config = dict(
    train_examples=72500,
    crop_scale_min=1,
    downsampling_factor=4,
    encoder_parallel_block=False,
    decoder_blocks_per_level=2,
    decoder_block='basic',
    momentum=0.95,
)
Rows from block 3 of the encoder of a small image VQ-VAE, named by matrix and row number. Rows with one number belong to one neuron. Each number is 128 + 24 x the weight over its row's rms, rounded and kept within 0 to 255. All counts start at 0. Numbers have three digits each.
Before each neuron's rows are labels from the 100 images, of 14848, where the neuron reaches its largest size: "strongest on" is what is common among them. Only what is clearly more common there than usual is listed. The data: patchworks of several textures.
# gate: MLP gate (encoder.blocks.3.mlp.gate.weight, 480x160), inputs 0-79
# fc1: MLP up (encoder.blocks.3.mlp.fc1.weight, 480x160), inputs 0-79
# fc2: MLP down (encoder.blocks.3.mlp.fc2.weight, 160x480, transposed), outputs 0-79

strongest on: black
gate.275:113092124093095147144107060132127130185152109131115133147116153151129159105160129121103118144118114122153140142102091138160107134123099156156103138147092099155146140125107150125108127157116140099139143126110107117124115096102133122135150117
fc1.275:186184132144120157138119145123130165111122093094130144142068104104128121162111164144092143141124142132160115172107124117151135108125122129090178093115114121157125107103158129091115073142133072071111155122114178172118113120118106126152153151
fc2.275:078118142133140108117138113108162126135134146162118161102171081116137161089173110114135129114124139159125127136145113141115186099105149092118084113088146093140121128118158101125126137129117134153070114155082132142119148128142151097145097125

strongest on: green
gate.274:148129144165139094121151129128175127147160112130147122083107109146144139101126133124102163097164098181097151079133114140128104108077146126129121161112115120160142111124111155136144116147114096113164099154160130112084210106111166149148109152
fc1.274:127122103131111129156123171107137129121141097119113148160084077060148119143134121131156117112156144081107111116170122117113100131120132126136114084117115146110113144116113118139089137076133108115149120103096101150128100100105145086161183103
fc2.274:086188147081139122108134129170084098077160089180128113136135118161138116073120119123106159134106124151126138116133169138146146119083129137107101191132105136147124155161142123079128096160143119128103135152093127129148113156127144181114133146

strongest on: triangles
gate.367:155117102115088168101137135128134144128128132146109124114102143150163121123110141111149163144164110123156139127144108140132111134092122127099147093112098116099079185133128115115117125160126162192102147141107126159123122134137137119166123127
fc1.367:103088115125121122126147088151116141127123164087127100154139133151150150126133115135112107129101141103110153105142161137135162138128117135128149122094106124052145051150139128142146128138150106141093154111096122090157154114160125113174159108
fc2.367:152110087093172144121109127157127126153124130163191133135128105104126136110137136154098117096165124116127111097129138143143119139128141149119127112143140106108099149159125120144104103136078144140106115145176129177085127128155162103166142129

strongest on: green
gate.378:100125083125157145172120142128124109142107107145122144124136166127141096159167104117118128096141098138087109102145127147148159159151138151116097116099124148116098143118156115153118136090112143162105126098094130140141112120163104141083174117
fc1.378:116121146148116098088154119136122159118136139122159135127113133130091141152109137152139090077124160159141118130137170110113113143154140122164121088142095134133143109140117099161116128146102109128094117157150129124090158181141114112153111128
fc2.378:081092121134143161124055104140103113139153134155105126115159124151125146145127136143087116186138145113118163112061146127139163116101091102153162090155165096116131121102105142124143099081139096129156156145156160147138118113134095134146133089

strongest on: green; purple
gate.99:083162139122085126140155107130128115114153058118127128081128130124139108131145174139148148141136132138163116126061128164123113106137122129131135122099122128127126133108122095139118110112131131118183127138128115067105124133096124135195141101
fc1.99:102130140093116142124101165092071096130105134116132121129136135122126116150143158146123092140095128108140113115073160143141161114113179110106101137126196101129131133102118156124048137148133140132160143116063127124130128136112102155144157120
fc2.99:138104129133129055098105146160152126124082123153127153120139120122139126141070149133115109139123129130144148109199127096107081135127112181099106129121084116157116129142154110133094122182148125120117111146140118109108148078114109155113135135

strongest on: purple; green
gate.305:166147105166131158127124155122127091178102102086135151097112151125121144164150165101145104162072147127149130103138126145117099146120129132129089114084112081125107104141109107128055101126083138139111109139143153148153127146136113115112114149
fc1.305:101145106106126119147104169136113097139151175119117193124108099161132149135118150124162098103089114141086129144118159158138122127143135125197098100129116144108163102126157107105109136130096113162114108171159118125132108079130135113132141145
fc2.305:143114120103146092131058103148098159099172120150123125111158157102126119122121080159120144125129188088172130115101121135123156110105088111128146149132112119147094113146088125124183143111175086128143137158119107109138107110145102098136152118

strongest on: purple; green
gate.387:108083131082107134157100140127102148116119133117070156142104105110140129158136156093131127159091158133117137121098117157138132068139130135136155158162113128125132167151130092095158113104106111109128111143124114097148103142179101134139128127
fc1.387:114138145139142091125116102152131158140116128103105164127117146123130144113120116080083176133121119108154128133168178098145101175104092109107157130156166138121169098113126132100083116113076135167114134146151153118140104085154107100114139111
fc2.387:153108134174133163142099095153169166101132145130124109128132148146117141160151093131102108141128088112055075092139137141120106109081155102082126130159155149138132135109148088110119122108136103128105101099134117115091123172128097127086139140

strongest on: purple; green
gate.405:098116107146133105099124125122172104135154162130106132181142116135128122127154119055143105164155129161095123106129106141104180103067151127160137123138160134118116149120097109140155140109114105134090130139115137138152147149113124113114142097
fc1.405:113164134113092140103119119170135112129127149131116120147123138056170136125162103117121151161149131154096102132184156091135140125135134122158151086150200165086119125119097125130095105120110111088070136140111110102133139104131096085087091148
fc2.405:144111153171122113080150142091158135122108128173134094175154124146114151132080128109121152159100131111120167137169130126166112114113141118097142148079114126147127112114088091159160166085152165160170104133157140115095177126131134115136117175

strongest on: blue
gate.144:143117123157102134118098129122140105114108142130113197165106140124125164099125161184122122124097142086158136163109167131137120143154076167130133122122146115133086140122120132163113095108128072141164101157101128065149105141149123144115184178
fc1.144:117136137117129143107130147106114149127143183127131152102141130128092167113136091139131144102140148092145138185149146140148161139158114136104170147104136139111137135125144162144117132142109107148150072074109136122141106135121137112126114124
fc2.144:157112096138121109160138130128109121145098083134155061122114121112118130142159149117161148127119074091155134084165113131128107150110158144160073149179131112131116108119129118105153090117134126097081165175132104080143122138131106098110134141

strongest on: zigzag; labyrinth
gate.110:143128152135115180155143129102147116150120097146155086102083128181121101109094144129101118143147097159114091090154114181135132134099130094084151092154113160148118194111151134124115128141128136122126129113111178122110115144139097090159144160
fc1.110:107172083118142073110137158119107141104142102087117134180114133066134132167128110125138137189147147101133172183169130121146132096147136156161117123086130069108139099147149098115125143101122105174147130144160138108118140140113112135145107099
fc2.110:113131156109109154155137166151131131114152125083103116131105104124139145102168131135137130127133099139173096120118158074176108165122124084168115128139093120129130146088138145083095124150143085107101144109130114108124087147140124175153177143

strongest on: red
gate.231:114122150160179104146137127125100136117152166127167103096126104154125077145147143108150134137095118181120137105145139163084122128144145097115091151118085099093151125167154146132128129094135135163139131108117096144119179097130102144153165103
fc1.231:182139134104084094103145122126166146139091146150072130151136165092134163101106091162122101132128107082114104190145085118120153098134136176163125143112128158109093107113120128135169135153146114108125142139166183113153140147122141152138088125
fc2.231:101138159117162119099112111099121100108105125126105121097147124143116093116123108165142115133136099118110109135119128134126115190117125125109081167149111133120117157124180125130131173126155134104157132111121068082172125130129116172122158143

strongest on: green
gate.471:127140120148119154095135159122123140097115092152142101091115132126118140080135139142091094122138114094158085182137107151157135096170135130130115159122122111164112155115130112116100135144137169157082121125133084139186100123122101139124123139
fc1.471:175112111093121090126108132108104133145164163174122184141111120104110099097108121128139064112203164147123147111139165109143118132135160131084105159159140092132113125104113139167133168109118127135106129127133130146088114143163153103134117102
fc2.471:112124166183122146113131157101122130155114078169117095120113133135118158122091153131135137136129139162133127130095104150142155082099149105119124147084115152110148126116162129106088119153170070166181141100084113114165091128075127148127091155

strongest on: red
gate.56:097097122147093159168124073110121149124126138147098138122097094157128133150097119138115117128149139096147143124112092113149124107140148130069161107140136123128105100148114133122104126093133141144163142111101121139120148144106094159117138158
fc1.56:141118176120098156107106097176097165109103080101102128119120057128145156150126125177114161103138136116172089127133144120148121115118117120120175084148145136164118072117137124106136118129135147095126136094176116143131110125123146106098128175
fc2.56:161084141128147091126159119143146158137116140132109107159150175094151136097120141087104110107162155129135178140143124117118125151099173108121086147090128186158087153154137116146129115157131087102091084155131153159146109127144130126102111127

strongest on: zigzag
gate.86:145130131161144107136161145121120140122164129128092114100149117106159148113134162109130150160141151109111122097138137145078075107140126119106106076179126160138130112152119176133109109129121137143128137128118117122101131079119137118136145085
fc1.86:142098144168104144111119182128100105155117132081117139132165120123143153143118137131151104170147153142139133115127149158127066127134122089116175146155110107153148100133135141118117141128119114095172087131113172087120155123120135133127088086
fc2.86:122141124105141133097132141123151169116101098158170140123116160148122102090140130117100127098125128140124088152112086107177148151116156132124094132139094135091117154163159113151130122134098136145085124132138106110098096145119091133118131170

strongest on: red
gate.80:128093146147184078122151099153124128143118136097127087122154129102120143106188110143066164132125138120122164114157152179112151127117147130133137097181119103150130119148094133114138125150134137143120154156151141141078086097096126130121135104
fc1.80:114106140133183111129179114084155137137141135134116114136181127107129139127117075147096143140128121137120128095146090155121126138101133124129090120155118107145151095126131096096146162143065157136134147146121162126095097120132173110189099129
fc2.80:142139146103126134110150106163156143129134127118108173115147084164154084151132174158099112148148086128149148174133128075079126123117096114124140168170118138122112121111127149134134121156137153131139158137148138135149111142128127122124173156

strongest on: blue; dotted
gate.102:128142156110174104111102118149159134108136100136118128139075156122149147100102107130122139131145135138131121122075120108132184127097151188121120101106165140152125096163096109131174112138157143132121089122103158129107103148100070124127126124
fc1.102:109158101135084155143152119124099131108125115118154095132162084099114103157122102126155132156152123132143149119156162132123108133168109118119152141098105109141087148102163169132112137130123145135144164130121074136135119132129147130131127090
fc2.102:156138150124116166091109141122125175145093122142107173101086157165138166143121132135042126115103145147134132093125134116116125117111098133106128152178136164120129151156122110134124143110159124114131134142140139154084133143122107117149098111

strongest on: red
gate.203:141141129129149149163130114135127113145139125130142138066134130167140093151129128185150114147119135152177119117091113134089133130122090146145160117124130125165119102087130156132128087146093150134122100080129099081141101117167130123132155100
fc1.203:127139136142093152150140116082172091127116153142145131108153139142123116147130126108098135116142159111169126107123135133137138112074149090136131164179109140157138096125044138131159139147104137118154143085164119122111160154108120140147145119
fc2.203:156124114157145127111146106164124139123138151138117139126088116105151132104188133125150101137144135138060151146093148127118128116141149113118157117163157096114118152109142137089116117126154164117113113137121149166161127104133138081144088131

strongest on: black
gate.141:114092117148130129153087138114140159131111124129142155148137125124155153160142116127140083080119107094153121146141086123146131133122123139146077157147117127147127120173115078145168152119122124125127133164127139135133139066132163058087094111
fc1.141:130154117137115113161127149127126128134102150076118075123131107145116117151128146070125097117108122102098171156163123185104138118151172148136131114156116112141119150164160107120121067126120117100100124087140140109104133114137079116105132109
fc2.141:125108126139118134147123126125159144186123118137121175168125132140104130152173126125140108120142163130110074153132131099108106144106154153132140152102111139136106092092118130139139122138110128127152114135104135122164163140085129103124102112

strongest on: triangles
gate.348:121160125137126115142131157097143119119089106143158109117178116126123110112119161106078160120098097117119077108119107187111159119132118138117151143095139169135096116150083133148133123171159137130152098145113122099139108076141113104151090135
fc1.348:105137129113132154133108154117121101123103111141179136119116161139115126142166152155168114121154119105113091094132141174137130162097094132103146127122134103130148085132105097149109106155125137141115151124127110100080074112147156068137110130
fc2.348:096134085131189110099100136097138115134159101118119151114088154125096143091077103106124104167155156143098145180145115099134145133142150113146091111141106091121106159178165116187127136093109107109090123150129091163124113159109148128135133136

strongest on: purple
gate.152:137121125121083116098110099144069144109114128108132161125074166150114120129126129125126085122129131163111113134155117131142128108095162108139149102154089107083114121165103141130161163195117112098139131120192120124122127164139144125118107160
fc1.152:169118064171119076105095138137110120124153151124144123098130155138096090110155176111162102131146142181136094148109094133148131104109145111148088128124099128127126129141070126130140123156128154154169112125167106121145122160169157112112093132
fc2.152:109109105126153138122107191126129161102140120135156161144119119110126162105109140157120146131103121121149090127103142151145096167096131173122096123099081119116171106117096134094126143161084116135092132125153121085091142136127131170121172125

strongest on: blue
gate.169:113100149115153099158124082139157098123095134106119140119128145163173140141156148126124119143170155159115162134155099154125122127122092112165083176112117127129154132172133110137144170083182109140127143116183132112110156131154145150153117120
fc1.169:130086163141141106135112133112158102129127121096116101144115165152161141136157123107105110134134158145140142127136100170151113119100096115146092125119129120112153101177089117103160164083180090105125149154138156069132153079146152146114133156
fc2.169:142131144148139140122108147137094099133142149164137135132157166118056138145121087118155151074183113104115094205119131070148096117132203127069153113111123121069100151123128102139103138128120101134123137129117096155128142121136117105122091128

strongest on: green
gate.381:100114106150105125113153147130131147114127121137144133141144156184152122130157182136120148130158134113121100158132118088086156156123132117132132120184127128095117119146094128105133114189110139104126112110138112130131151107144145134092135134
fc1.381:105131135075128103132093142173120115109090113138094057122162116080134103122099132125114125144085168116113154145122131155150140129159112117115135147105134135134135117110104103099141172069127087125144149136132104125121131116132139146153158093
fc2.381:129181138120120158175165094099114121118165124163159111082111123120137141096127105155118129108119102098128098129129149113144138149103127093150115138107136121126138141076158117152125101200102126145121092121135149126183078141134159124159154136